{"arch": "convformer", "dataset": "rendered scenes of toy objects such as cars, trees, mugs and chairs", "patch_size": [2, 2], "widths": [80, 160, 320], "kernel_size": 7, "eps": 1e-08, "precondition_frequency": 25, "grad_clip": 3.0, "steps": 6100}
Rows from block 5, named by matrix and row number. Rows with one number belong to one neuron. Each number is 500 + 25 x the weight over its row's rms, rounded and kept within 0 to 999. All counts start at 0. Numbers have three digits each. After the name is the row's rms in percent of the matrix's.
# fc1: MLP up (model.blocks.5.mlp.fc1.weight, 960x160), inputs 0-159
# fc2: MLP down (model.blocks.5.mlp.fc2.weight, 160x960, transposed), outputs 0-159
fc1.701 109:471524496514526504521519537518522524539498509526498475513515487474505502475510491459465492525492523470474454489470482481484459496527502489509488545499495548498454469515479515497474487510488461521524469479517490500470491526469498432533509509515531461438491455519529516457470537510506539519512510525512477483506508473502487523495478484507507452558499496500509485476473530518491489543480504496502441488535487520522506486490527513518495481535553498523548519466503480530496480457551518
fc2.701 103:470519503516471513492485498518509518503509501490491517479520506488519513512500451481534527501501458567492545488472470454513494491500521510492510486469522553503541533508505524523503474470500559539467486506487501513502482452494502495499494515514483477475493538489495457527492536516500495475448556494519538531534475541470507483538539506490498507505525461508471458512503524509504508507480473501486497482493472505492458494464480476515441519467460522446484493509504472558503484487440530
fc1.702 108:491501526496498481483489505484524500498530485507509479492473503495499533498526511499501453424462474513509533515536494487528496483502485474503482517517491558475480467518512467479486463507522438524571495498475489472499470500507483462510484504523473480453487517495501493405494505531517494496479495497486499515518476476521482495527548523483474538485479477475464535530479517489545482486488474492541520491512495523489515535485456520528500535445526510499477490474485520453510489494459533
fc2.702 103:485471503543446495522528507472474489511470505492498524521482493498484527536493478546535504440481506507463542485502513454449507541532537459497517483495459506484499480472526513543491506482510478500483531516486483546482489469522519542459503494503517495484511460501516503489483475492500477505505514468495503497509465520459496521462551519502482522509513489509482517475498506488492478430521548542503535497455469485523567495487499449494465510483508485500475501524509509512482552524527471
fc1.703 103:493537494442475559522470493494463469492516517488470493523525498462506481523521471495509494479485446488498480465481481490519529469499462516457515496491498533469525472491528507484507506513543512530520470492488492461539520487477511451495506513501484542479467533514479497423493516498511474488481497516502516523499451496529511506542499486495498541510486487464478464455460505506514521518482462473518489495493482550478476499489455487458475483483507530472493478482479533465433490510481482
fc2.703 102:528520510520480471501530509472496527526504437462483525508515483538481533556524513505487514488486516523466488503538495486453519517497529485462508489468528492518502513522447461512527516467493504526483537449484518514514469467511505568489524491524467508485533479530505528530498523466514461495514507509475481522486455530460489495494511494438508441498479522485481493499477470501467501510481517539476488522458460488511540475491511493482456503524515515504502488536503467516505517455472474
fc1.704 095:498529474479550540489497505480544517472491479492481507501463486510477518528501486466479539499505517489529516432548556503505495461536428504479502551500541547507546523469528532496539470520522537552497534519531488452498490492529483505478505471501506499568484493482539458492509514518502510521493476503508524483492501549470517487525498501493507544503503522532498492476471493476483510508510478510530475522526515481492532517477498471497477496512495481514493529510494449497465509481510478
fc2.704 090:477495481521531495496508509544517545496536500528548485506496554493509483483448563505535489491466502463495528530498523491530484531482544450529437506522481468504495518518471535493478456507507539516507488512481510521512505459537473506542495474505516528476496499510472464508501479520515484545532493453510480490487464505475506538473513466528480489476521516536513533526518525503517526511476476453485508568509490509508524514479478485470515494518487522483502526452479520513488512517530478
fc1.705 095:494487514475509476509504496477462497499486510467436507457506524526517544510475506464518468509504513483494495466482477511499504463500539505475501534482459523543525525502534537498508504498493475508538485479459538499547519490523539538480478470493526450471497466504510451443510520486538521532486493476449477489512497482460487469487499538537506485505514516516571497514466511474500468467487501495543473514468474485511477495508517526475518547473517483497509465479496512460513481483456500
fc2.705 096:475467516523509513486517499451493548541505485480530501508484459506476509504477519511509547482492506520469472453468520483461484548511484530498522514531482564526471475488486486536482514503481490492507540540514483483462476528466499515472488558472495463488505486542493556524504491500470486491478467517466481462496499501481464502484495558501459500482513515535490524528490525499469494475435530490536518517492500514526497502472477460484477496484537498508454498489521504463483473545501509
fc1.706 110:529552468504523483502503504478536502515518559485482480483499485473527524501482470524474488488549506501563526525476503511510470475463488478505517493521457527495496485480466449478474516473480495489515550550480510535502494504492487520493511496468531516529488535479513515493538476516493536519490510489517489514511452471474493488507506540491506517549490448528511505503459508521515447496475473503516514472490499540533479517509485480461532481542475475524498468523510501473525565530516550
fc2.706 110:549501439461496483534504452498486513528499523480440535492528463485501511513509478531539509551503523460480459548485485534491479465499495516487491501484449490506511513488501517487534490463474464498455467487455526527551504511533496487514533475453444496510495528503508528529494521506498521487529458510526457488496495494484491524515543529499464499475487508510529488480537482519522509499469484493499496517479494485512532562471484483482496502502454475462498505471507529484495529497525521
fc1.707 093:526507535484499544501532521474512450499481521483501482495499494480469520506504515512495542500498460495498521528502507537473511497538515509488517523483526502505547489485530537515497456522500496510467485528483485495520542497470492466509528506509512472508458491443508488479506469502506498507525502528482544496461490498503489476499499532504566533495521485548553520491551463533500525517546519454536471461521488500424511521516516544486505502558477532468486461510495473535522504488513481
fc2.707 100:505518543514557485526502468481469526551531546467495508499535512528539493493503516528441518536530518541493508530511478533441505505503483501565515481465484497456487463463460499486543517471476503479472510465511501519506497482491488469485487528509512507470511498506488491511442489485477533509511505507528500514502544459491496506542478465486533501497481537552523500481509455522509525532491469475545520453466492488502490497483485487544480498506481485517472497502499523480486527507516473
fc1.708 100:464495572464534478496475527489531484506517506520524539492490508508471501491458479457513453479498553458505460475500481520479463507527501495505517483490477538512518521504484503512494494509480501478437474444518496509529489528498510495517502496503471504469471495489479496513507479493493553498476496521521529518460558511504482502468584480495479472520539490477497513496477528514504484545519476472494487513471487490494486506458553489484459485471511479510527489516524477482480555477475470
fc2.708 101:489476486447550527472543474517492509493470503513475484474523490491476488526475535499476540504538517519505522465499484510497518538487486525464505485546537550489500525517556536510484539529519478478481483502498487480478489506474529496539493503490500469520460502495476477495508519540481466456519491464541495532465491552455515488477516518529518527529473523484519519497522474540483513543503505472513492473480527489515516485510471542513525489512530469460475473559483500508521538491463480
fc1.709 103:469549510438449513501483510518522483486505538496492517501468506499492508526491514510499512483486466493493482505499495498498481472530511472457517493539478518479539525508518513526488501529519526468495481523430532501564565484484491488472526490485483479538502537486504475491500492489535443493521484492503486486509502521513487482524436477456507553499485490489489439494495533506496463502519499549533468491574538500510487545491525534507492509476517463525500507485490527479492511489503478
fc2.709 103:486513510505502506481492468486516530504490499509541511502506488493476474548560518481517521480473532546484481493526472546521497514469529462511471445477431462515482449531499512492522468477488527488496486506483452469514473502497499466486510545536512511455526459519474535497549485554490500496480502508461460533476505532485508492464497510478460503536530491499515531505480474494439487531500509526517509497456497494473486493489511524517502509517476466497538471509485474527507514498454505
fc1.710 106:482493567517479527452470502490468546499478561502496524475527491499483499494527494464504453476505534552521480464482506512533480501521459488520510497503460526520491504505515496511512514483501533481511485440516466482478473490508500495507490505509484468496487493518491486511531497482511485510446503502496497540460478527519481459479516485543469485512533480480462537484510497510541495526521406534500498483514510505529495520504536455493470477492491533496520517519470474516533504430498507
fc2.710 105:535524504516516506464500534490475508471452528485456506525523503489529472490473481522484527467494485505466519448498511504474494514519485466488527493521451520492526458470464495497503524525507524467502471542495483505484540484492472512520485515486505480500511479513486469490508476486489477483498530487519509487473518474482513534503597504472542478487471484491448516508497459522495514493447471483477503512465497546548544490492474484567510508518478494499437505507470496496540539497502500
fc1.711 099:509521563514557489504491501509494499542526520523516495478536483474534505554539470472481527505522522452506463444528541512521490541516484520525505501509518464506511502537549493544486456494452541498498542484494461532511503497535519490503511491534497508492526495497495488498481514524539538485493463532475500524522482482525487522529506494490484512536542509531461543495466510505481547515509466481519543486529513490522514474511517495506528457475502542488493483523480490507520499487496451
fc2.711 091:522512460514506520496469538531478519470494491489464495488528535521467522535537544514510545489505482488527534461486519538490471513465479496498502497546525506499476487482492511503505505528487545523542470529467529469453508502497518520495501512477501520523510524501488468508508506500503473502477506545486479517475510466513535507539541480521529471488477496489544514518482493490552555483553455469520477481469451515504449477491512517492528463479484487508518516515524493422488489520481471
fc1.712 097:463519505427556512476503509497505496473500433558487520496512525480526492495515545542523509478522488477482489504484494510510487501520470485509485547511490513525503487483503490512525523457511532524492513517489502485483543461476490519492484501464512498501515514474496546508525476549478538470474525523532500498479516536508538527470501547484504486459499530493532537486507487524546503487454512499468541532531473493467472476511494470480495502490523476551529507509499443523477490549507473
fc2.712 106:484475544546447506508508469503497518505497484468523484494495536487547532500475490504478531480516479523472475490537479515500498466494516527550523520447502471530447564490479516497503516519493499482494483519526539482511472480496490528521509461489506498478527509552519487517482465485486448503515483532463487484439472509465486468492521500511486486513502515486489538502458526511436517514516525472523489522511514467487510477476510582463485507498511482481519504486540517541474493500501489
fc1.713 114:480489507503500487487533503522505496513496497515515517515487423510510501547510503485476510472505466479536484507500521515493479514462477518516440511490508511465529477486548497527518522482499481500489491502490492484521478527487534531526467505473484495488442578503479475465504533444526490474467507498520480523480469525486479439478461485498514512511428474523506548515513503482533488498485492502535489527549541533454536493545513498493490467508497487506482524475459511486501482462489481
fc2.713 106:513534491477509517546482547506461534526475515545505511539482537531493486500487477454475518481499462515456521487463500497453531523506477475477473515480494523508483534524479463521470498498504503495510529530464472499462494452485477485515501486480488480498477449478541463495513540511485491533525540472474509488512478527449547448483506533501489480486454507511500516522526525560496476487489510509490485491505507450525523500464455465509497535488477491485486514465513511451497484491491515
fc1.714 093:518495537477489469495510503483461524470513478512517513491524494513502462483510497475492442483487485490536528464518471527502496518524515471469505555497529507526513474541518497494482491486493467503503476505496508493474506508537481512478523455521480482492525533452512505441485468458505498455532471490460530554486483490493474520496484494491527513547543522455518485474509461462498512479505498490524452506455420459479520514503490496477481507486499508496506468494507472457499480496434529
fc2.714 090:504487529469494496498497518544507508512514507507451505501513499470484507500499471545524492542500439496489531476489500473455484515482496502450507477510513513511475538532461558491500540499496496497440515541500473548498503489515534511487502490484497512502485547522510520530488458503554476538508482481519493488479538475527491475541514491484442495490456490528528507478446497470449463506467501517482497537487485523508502499519516516500503489473473477483499556487539502458447494514467474
fc1.715 097:497526539539515484479539473500492497492496545528558525509510471546482511433515501479495530475501474502500514529468503510511514478476457509501507507498502501527529480530534486467493479475486502469512460467483507550495531481482498523503497445487484522544532545510471467478520540462545548475486511482555472523494490548502519510491455441520495531501515485519486538534503518479475490525493490519488512489498536522513522507534523480518501506484565467511490519507501500495525513480502512
fc2.715 090:515517478515435465540482521480486493461501496475492486523519508502496436488501510477434491485480481516471476522463511528490526475477524478445484498502511502487477507514463520524498459514458450528477491528529549478480493460500507525509466521486506479459584467472536483503497512505463458470519464493464488474503479485491494488486520535488510484472482546493511499528518551476494495498481509458509497542461497462497537529480514495503515489489486486476480510482496515486486504526489483
fc1.716 112:506489510505544538504476537569480499525520482506473529516513483502543525501495504459543468489511519460501489495504519513518531489531467485489491463503472489523505485483470509464501507491478478478516453529506499500508505465529484475424486492541525502500497471538501480491534524486522503482470507488501547499436546467485558497492474536491505530498504486448550496499520496523531514511461526453534468484510517534510527506486498507534521485478493502461488507489485529466518518471534524
fc2.716 110:505463520507489502496527512462498533484501509463521498497504490500532475541461520505492545467512431541547519513514524429519525513522493464448475520488515488497526499478480468493481482492465544514471515555499479512494497510563490532484490520462491548504535512519508502480517518516519433479549531527493533516459485500493520425496520462498503527479488493501503509508526501492461514544510518498518494518498481486502545480530490487501467493490502496514501526482523493517488499502469465
fc1.717 089:488464482516461546494488516488521511528526519498547478504477530516475530517492527493452509496456498473502487501515537523505487454525521485510491526510498487531547472510519516510557516504435496532523512511518515502495482510502505490499510543491560495521520482556522525475475518517482492465555517536502506489517516524509482466477458447497531523482550525511498533435534502524520501515502519492523511451510487538503483497509512500468547489501473508475530481518500498481558507507536502
fc2.717 096:471513532497473463516501492505482505552537492504493496454499500473470490515510449536516533481515533512479532480482499468459493496472493464517529486490466493532445580510511549532477504477459516502493520504516442501508463482467504497470489521546494519498485498515511470494532466503486470470501517497533485522505506496492498502484477539522479546550470495529503533503470492467524550543510438495522526519515508482540517515483517529510477540532485500505520486501520497498507478492482463
fc1.718 107:496488520494512451486554509505490491550495498486477521437473514470459509471537471481488516494478538492469492532491503485501504495496480518476468487492477482492555505507475524513486513486455507511545485511480507517496507484497481518486544523513481509476486491542530462500462559476532503504492487512490494505489498543523502481531477464476474535500494505524474544527512526484437495524466468534475535492527553514520491492490519509462507522551549489436481534471484536526505485502516509
fc2.718 104:512465508526480480506506493503494487504506501489493465535494507553480475463486460510471495475477472477462534455471511472441520507518509478477503490455458544493507519513501523508481518517510453490497500530545546482482534518484514529454500506491457502510557459485508515524513473489502484476502495510460518495542440473529518502480511496491485545486504477524500505514522547461534481513520535492520528557513510516511520525499490508479495485494521502493480470514440477500457536555513494
fc1.719 096:500522485519453520499549506519487474490521513504492475537543527489471527477503483531502523508530525482502489496529506528490515525557490474527492511453506446486488514511523520515526501502548527512526474518474491471539508487482466457526495552467535511542458465512479495489564470514479499469465527537497494529499546460510509528497484525538490480510518523489516526477519514489516522515496480496487551537470477497437472494530515511518522505494473558514502479499524518523508505518503532
fc2.719 089:518541498484541512525464480512499492505516528570526500517454487503518491510519546552455509490506471533455487490505543453490504484497530519556509505508471510498558525485497473492468461517503446450547501506485523479496517559471521518501484506457483512484486478526480523526460502498484559506547478500503504491469534497499521493546502495499551549487495499521508518529526490513462508525487479530496527524468499491492503514488461507521509510509507484479484521488468499492470499521496474
fc1.720 098:526533544447458516521479514474532482495485526523530461479507487450491478465563457494496511511520543464529493498537489471512524519501469494514511479507541493520580492476513544498476482502509491483507507535524473465504507540531513489521533493551481488510509498463524506511494498513517502475542500522493492507491498498460516533506506508494522521523452467490520503496548511535444502522488495518529528464545504496529500514476516550504472488506528504519496507507520547493455511473498516
fc2.720 105:503477471528525467474530502437507545503491481520431489479534502498487538493526539535509530481489463503558456502548478486487506517516512495482500497494481518523490492462484498516556492507500491507509510532511508563516505501522486475487522493488519481521508511480455515552539518521539489497499453493486526547473476508544519512452506521495490445480526513484505486452498504495538477513512539479490524506525491567506457503536507479485518532477528470499488500522519508483522500497499512
fc1.721 095:486548487489534529529451501504528484492533492487487494516484515503513487519493476466513508467531484481526531510456519471535506503545529500507526497476519468472498527526458480497486479511508518515465545515460501537508522458485473536545515515521516473519520508488506521455486475520504513552526504491492476529530475518490456526523513505482493483478446510563538502493496492495509458479505509520545519513496486488500513484521548475511512464552464524437477496486522537470518492533530483
fc2.721 093:504516516524486502523523527495471506485464484468480482495556476497483503484492538532493518507481495508528525497494526531473514476521486403523489488519508524479512480498530498540507504536526458508498513491497480466534530507479525480490496489530489514497487512536495519441521517512534470508498483495558511476533538496504512459477525479528529467517511513486497532477534512515481515498469491505492497519511475523498549565457466468474508491475473505511524459474457452507449526491539481
fc1.722 103:526539467504492469539479493530502512498498475463489519493509488518524526449468486528475493507546522476523509513528506494520516510465471499474493502542471511508501514481504454507487488514496504500548489479537463490477498508504505483493475508483462482494513522527545530494480473488478513447524466547478511526517493545479499475545474488481500509514483491531517443493462489468525462507453517491482509460468485486527475510501476451525489540473500506505487431516538505491552482508493572
fc2.722 110:441505513445476511467517487493552497551508491452483530480513503506519488445499508505488514517499485486510483533473486511462531486447469524476519515466501491486503543496499466486547506519522511502490445503500543500517468491529460484498516467517515506496479520516519527474538492516505547528546506509481496515508514493527493522497502520455468515496520489518517539513549474490480450499477511530489505509523517512495510510515475550477473468531474488518478556495455538467547501475515521
fc1.723 109:539524506515532505481506534518504488490522491566480497492469506490471553462510506489515499541496469476516529471497512478516506474509502476479499515465500481464491515481517503517524503501469533467556510563490511486459499498525493557455480463496523456494488509489505513519526513506477522509579461474513506529496486489530511514538481499515480476496556473492543485522479465504491475521459511516514500456515534467495498503507456515476503527506531507547493479489491518547513528515511550
fc2.723 100:476470465525487524531484510499512496496498508498517451473479511494488504506478521510504507501504484526514530514466527460493501537535489482489438528485490500505493516459483509455483497487473476487515516505520519514522433511487490471536491496450524513474487496561491502518481479459529484505500537545511490481461486458502473468487528542483442502490466457494498476456547517474513475516492468513488506534530522476519519489528552525476481533487477472490494540473481512468457513514558488
fc1.724 097:532501503528525516469489529513519496488508459537502483493504475529550474487501501465488466534490511572526520465485506522477480512522476540453493468512521496499522523461467523550524519489514477530525490494477477476506480492430511497515502488498528487460485535531511510545496499493490442485464466538493471543527455488511515468511513503507503528551500469528516496514463545485513500457477505524500483451486506495511469496483504487498486498438477481464508508472502531498485498463504495
fc2.724 105:519526516511514484537514507502509549462498426487514507482500563521484502561499492494583522544513541483501516495484484510490500518455511510541519510492522478515487547532509503503474459488493497495520527495527501494516514477550521471488477527460486539550514502527450492483497479512469485484493489472501496482528491484477490498519527493505525468524466469510527465499470524549513474479506483530452529510540521434531508522492500474502494497508503488484526500467480473500527506506510507
fc1.725 102:459489497489481496468485456449541488522510482470520522518477474485508517472512541510482524474527532510494521478485524459516514455502507512484508549467515583484481526463483499455493509529461486546531502478509487503500520476529519559508495507482511481462541544484542490501520498538512539483473499495504499551498540502513477519484507524529479473478525495507546531501484501488509463489496498504514484520481512478473500535511469480520518474536506494545463470514502536452524531511520492
fc2.725 094:516482467523451509532514542519467496484500527477506482538492480481471469495467546518516520531511493523445514489483518488461518474534514452497518522511462520506544484516550519519506534498541507487457542539493533528488482520468493538510515504474510483500538513478493459509514512483508465503464522499526513487501515505471475497503513533452486532498485473501496533509516552488479526491531527511555501518478510537533518518501508494463515503447519519455517538501452513523499506554494510
fc1.726 097:522564513531468500495470523496561504540535476546516505487514525483544510500493494471533490480507538522480471450448500463503471488496489470524509485496474519464479482451509485501499478472491489522485487466522491478504491485525533500467488455504457522525465509512521462483460442476453520485515457544522507509527527491541502486475509511520493498475488488468494510479538485517486497498476504478509512444500519494478525491497489491493480459501468557509499526499504489456535544504487495
fc2.726 096:475489501487484468445515494499519509485514530437478532519524536532502503523455457511474449475475492485531489490492497529490499562543545546511511517493512494469489483502476528512508514461530471504529496555489554488501553526502515503474494496525447497486481508503510525514489508488471465518520493521461505506535485469518496491535503519475516496493475492502498434488542555451477491506571498489519491514510540510507519499530537512517466488490498517494501488498457491500499479524494496
fc1.727 113:491487479498462497452447516528540495540448498528487492495485500469517519462466482533528511504515465448506493489478496497485483498466493528499513495501523513477499496487537505464493488560497479521482554537489505534485454472536482545527498472526511567481560501520506469507517478488494502499470464511517503466472493537519497518460471533553481521471518520526528495502516524500549460508525459516531502537470494496460525541506475499510517489504516477521507496522509477489495517499512497
fc2.727 103:492535465512480495529495495498489534483484519501481499497519543548532476493499536508477520482509498574490494498532469467520485489521492494482488513508471503535521466560515508495507492497544495509482525529471565517463487529491478512518513518519500500474554482518481483532487501461520501480488501505527472499494494456522487498506484513542499496500465486498485515470522560533437494475483497499490483517461496460530555555477480533478442549476500502454504523509516521516503502509539512
fc1.728 106:509471497479488484541539459489493500509542438508540491492559515422470496486500509476508459465507516485483505514533528514498499468519494534440480505502508481450447460508468495502466489488497485484493437497505498493485485503515496466496526456483475508485515514501499541477506518513512538494492439523448507518481490520561473509521479472496529514478497515492535510546512482485489477537496490496501518490509503517475451494486484474506473485495493523464482522522475523544502494470470507
fc2.728 102:481490501511493512553520505474484454506495508476475508540462474475490499495468466515458532474494460449468529494457484442469521475482501478500545492457464484500491537488501506501507501497511482513469491470537535520486472518500545558512484488514466511498505443480498528522439518496515504489514506503502499535506527545517478516502503497476546510506496503506479492480472537474493484498451525525524498535445458485494505524527538513495466472507493464505499495555490493493484542518531523
fc1.729 103:502460517529529506551516494485508505460481494474522505472489536443485509469518529471469538510548507474512476439489515495485501475521477490448484479503518483487499485451475528536504504488478478500485510539482491530493477495516469503471518519465497474499535515528521535508483435503487534482517518487487532486505474498553511519523487501518525502489521543508488507507472533542546488494443512486482490506539498470506466489523508472484468499493528542449447529489509494530502509458508470
fc2.729 116:499469514530567486500506484449483465460490517498496473496525488481511500495525513509466507495475499426491481526494518532507477486482471537548464497498478539505527473480466470503521497490516447491492512461511501524495455510489523523545471530508501505510523515462462559524487502502508523497485491477532498517526546484506482516513479468506471487471558493497511482539469511511497528503551520480490515488492491514409497524500539457516502510503527491495518475499492478484466490514534525
fc1.730 100:518482521480542506489485522523493503459517531477495483490484531505514546545461538498479419530475464477499484468503552511474498506497496522473475546514451458530488529498465486518505474490484491507511481512512484518473477518481470511535519514509471472497515490535518521479523543520470511508465479506501495470533507501531469506473498516502543504487501509498515509494507514553491508502487549524467541495476495466458450494494510525503511479506446473463449477466470530499520551504502517
fc2.730 104:481526515497543476466530461519546461485467481465497490524497508486520535501511451483492482504521461496507473498488490535529498528523498456488485547499532505505469529514502535544475499483462514540512484468518495516486516519503532501512499511446504563533492541476518530465518526523505485500498516477499524521493514496492481489487468517490481496460525509509452480526462559497487451497507491495507550476477525498462530514549522504465485499485495500468532465471518491544519526453476522
fc1.731 102:528521571476484461515497491518490543494488499525512509487529501520509546492521508504483496482517475500500492505509499573490521482472519500502542525465469530480507441486526484483486448501478481556528501502458505486515497497477483487503501542481503520491468523508514463477457481490535545479472509454462467490476502538502523507499516464480515511474497477484470464522446514529455481481426496505513477502490543503534486481465489516474487529472495478503524486507517538478481511489471516
fc2.731 101:482481511537485518518464495491502487502485522496499472483482508482498499531477459525489502481512500530502518521508479481436519542480500510464457510446483540483519466517511504520482516479521463484454514506493466490474526480538483554509466503479455484504538479524537505514566509506525474492514501515515483483516474486472491475471516523516472495485487469477498517518515491478525482485502539516511516506457513480528590483505514440494474482453501474493496498521510445531491543527476466
fc1.732 112:512489511472537467492484517514550508516482486450427476477488499463491538455488507477488456490515495507515504491456484537483509514495494516486475455470471476461506489524486503491501492537495496503561507519485488487472498491475505472440534482522509520529497489556482464490430456474474488504499523504519518467511453492474532507496488503498469501464534470472481486505531544473491514504506486477499538505496481513473498558517505493475510510498516495470500483515527476453473535545483498
fc2.732 111:512496520485470496490516542500489515454500508508537506481497447536512473476493460508481479458470518522474433459527527493488481523514503489481482482490499489492485529478465470494483499455519462481510451466512501493499505525498469504506483542503455579487470470504501514552490513500492498436528523548475487550499489480482532520510516490503483521518447496473522543494539513515504474521525525490514538522492511491539491498495530530497495468470492536478509500484473520486492487449519510
fc1.733 105:450485501482474529501545504520544509481478489514474474494545492473475486469533485494502484470505499493530451518488488489488514553504511494500460526510482521499519487493520481475533474491505500503527436458518492517495523535527511505521495478518540482514485500475545537495487489511482513501486488488489558497498523482522476490539467521523461531501520529550525496551471500507492529472483502507458447435528487520499486517547464523536523493509477492491463493476473491537474485554474484
fc2.733 103:512539550546500519509483534502524481490506494502502464520473495554492481492450509545500501472451509522503520509510469454454560493524523515474482522521487480486481485464487509490465516518509518523517503548483465520497482505490533497515460541528498472483490455511516512502501497517480537507556522561474484483509506515520555499481533539481513451495474510501486562495507544486494498469462518495507502544488520478495529459506503509512542520487523523515517529489509519470517510479511525
fc1.734 098:470507549516514495493499508507505460543461470534468539480453474508516482506526510462514481483486501490463528417505519508475508480466453468506484537480508525483521527496474501462511537488482531502492502476435516469456525469469494535514497509504512491519488467514478491508522481509486487495481484461536512465459508489480516474512531497517501472490517465432480515505485514487512459507482502474506485498487542528516531512506540487493520520502518470467552513509531481538474461501484468
fc2.734 082:509485531514503489477491515491491515501526510506484495494519532507530481515499484488481515529500489500508474511494475476500462532520492499485517501541506533497500465524523521535485523537474503446501546520533457517521474518522512467520506468515522525506514483525519502555556500525558460488520506511482484530504457532493504502485506491474491576537487521470500532480502535523488499514466517504542490540522494444540512471495525542452457506519533541507480528497483436492507460535508499
fc1.735 088:453483459461515479472490521507548475516460478494518506530462485489458499517479488535490518482487518511489467474492512501491515456554481477536482519501522505492513477454517496518505485504514532487490487531523501462510527506503516553491517568531533499502499519517567464508501491497500515512513487499574483495473478469467487488473497438505452532514509496467502511511491534480539483498473491520525510484537550500530473554474495513492480474508527506485517479528506474485485498463529476
fc2.735 086:456482488486493512547533536522488507477513517530480501492492518518521506523491524478515506470481490511504520491481542483505471525519524445476483506496464460494490512493550527481487519498527511466520516546476437523464506497530469470511512489506508492489540475493536526497513497534489456484532502501480503442521481509457488438462499524466486500495472515504524556534488515490471489509465464513502519546474486456471494478480514496500468497466464480498496462499512471450449525529512524
fc1.736 092:539519476509497478531485498512515505509516476491483499494502521491520469527507505516557506518480502522497507480503511489452527530510491513451479494491534524502493555512525493526501484509534496480480492488544484498491575490491500510491464492555469462457490577503522501446553496528475500521532490489500478463495452550500512527500518503536513508506535472501490515512472512490477471510471525485531505470525476441503524507518524487507462496515473468542527527511497487466505434509527496
fc2.736 100:442494540490493448484477519518547467521519497506510498481502454522497475511508497500512506518501529451542482495537477513462485462493507526535536505510498484520495490459490486528499486460480535471509499528472450495528498517532525531495506465526488489514499473525512462496499495515502511447505508459552500520461459486491493501531504491488473545538534507513480534496487492469501478508508478530489476516531518514490512479473533513525503518470532577514504505560523496507502440512516460
fc1.737 096:494529495512471462474544547489487490457499515510531507476501504509485515491479521520469493483511505476483504519503543509528538551519474499488489474459447508524562488474562512474490516469473523501499473489536460492466517490517458504493516477539484479475529501461479482464470496513520457506494517488457540541468503526464494537520450512486501524509521480505495513531496509515525491445494455519497499514503516491520523493523519524508452438486496484458513518505526466509520485504517466
fc2.737 095:507515511475511496481463497493471472515528493500486491498506568514536461517454552526496497503464538525497518473532497512471475484471510523478499468490525515489513497471448517510463496468554516516499531542490517483481498524524518483527521505515520489451497452464503529529509522512490486529508528539516488456477507467479527492513482521506463495501481506523487520490574526507484529503486534492497503547494470511509515515449541474526506499506522522511491495489453495427480519464464489
fc1.738 095:495491519512495520529495501540471536490513478475536479517532492543495468511455492496519469507478488542497510499476460513498487536485525516501527499557471467519500513562487505500506512510501429451525552499502481477494509503484508478520484497497472490488518513461533507470507513494513490504466449453440482478491491487554508512517532494468503528522494528505517519520500489551511545547478500519479515501530551509526490489541486470503511509490544497461547496484535481523544518508503472
fc2.738 093:502513510486468528522484511489503506518499556595504512491460517489495522504483527526491503514527496520498498518488506479483515480504492443476511558525508473488484538456486496526496462498464503487511470510457503524510521458523479499507514469480531496456505522498517446521502535509487484509515512481545511509488490517485501520530498474460455502484470508529486499508527501500436451476485499462489507552499458496583534543485476480496467496491489507506499489467504513491482532528517510
fc1.739 105:471514473482484532520477457514471476505469476516460520503475493451489509487447512529522480482471463498520465453469526515458533484460483489459533529524490488484455485500474531483491513526488515508502470497531480503483487513517489522523510514501502501489481507469498496500481493476485443483495476520469544488459465535539520481496486510523493509475548519489483467462477510531513469466518488467508478473491537472457442518482510490478465500495526499445487501432499480497478521524485471
fc2.739 111:463507470495509489550460464512494496477507564487532546499512497545475515533516476506470509463472498494496499498509442524505443463516506512466513489523511506509474515519479528506532448454515517479532473517486523503463449507505491488506531496556463503517535457548494536520493494481536475494508491518496491543492519517534492567500457517502518470480526455468483499469494503476484490511493448493481474474488524503491516506515492515504501478510532502524501499511461526496518498515535537
fc1.740 102:460514458471467524472480553454526497464468490509485408457506487514468479503481501520483487525512502533512521477508525490483536506503513512484515526461476543534571513505472506502478469522485498495524483528531484461474495514502500525512477493492485527523505505485516533495490496497517537442481487491494498495500522498501496528445524460481526508516517502449524478477525517513498522484483460504463510493469483518494470450487507512488531482483482499477522484499513445535529468453497522
fc2.740 102:532533482521549462511544506542499505513466453486490485547453518518474514538495480512526439519526515499509489486482469512536476481492517500516508532529558494460447501477531542528497545514472466531475474488468510495490497517503522493500544511537504473507485517528518482484482508464483496466504492483537491505491496514473496496535475471525489503537524458486496524524491513510525534495517471541488478531550502482495486454509500494531477533532524530520488513524514511510489518465442497
fc1.741 098:483459508498486505510497499482504543496517511513467472519466484458495532486479501501522491472490497513530569507528460476498517524474502521485487509491480459509500493511502499511503523518456483523535489492535461461556569487516487491554500492491489484476519476496515499524506512462482540522527520478489532527512466522483490495476515462529527506511447443516546504494519453492499492486482504470473492491477487521478477531515526543511506453547522541467499564528492500494522494452485501
fc2.741 097:491556501539503518535477510462488496521501528516527509514500526508512496531526508505456479488444481489476498507485499493518527494527522412478496491476508535478494472483487511521488508497487503492485493548503519527488435512457527538521476491471532480481501482498517567462502517469473498524517508497467480488509486471445494440471488519477497470455487524525481529516530524498481498498496538501513509530466507499503543513489454479501508457477498509491500528506496506449469536540467515
fc1.742 103:487492485457544510491498548515469482532482505484487490475483505539502467547489468489520512516441501469492528530517469514527499488475495451458520536475500477530465537506498475503513491499512468555511503531463500513468498539492530483474497514542549507487507512507508504506492500517527521483487490508506456478465512498529542526547549507463549516533486491527478486469551559503508495477496501504509525496519516488510487495514484443533514473499538521504478510514491562500527464476497499
fc2.742 097:476482499512473520541494526512483477503501493478468467534538524492519518506482523498441494457530491507504545480464512516505525504512526472499528495464480471510452443509537540513474483496466505478504543537468478482523525490550482536467523511492522549490481495457516507460519523502476530483497531496490522517513480498499509479485526535510491504549478500538534520518510503544481514458479510504464544520450504501460539501501430489527523454486491519499522489502520473517511488502491515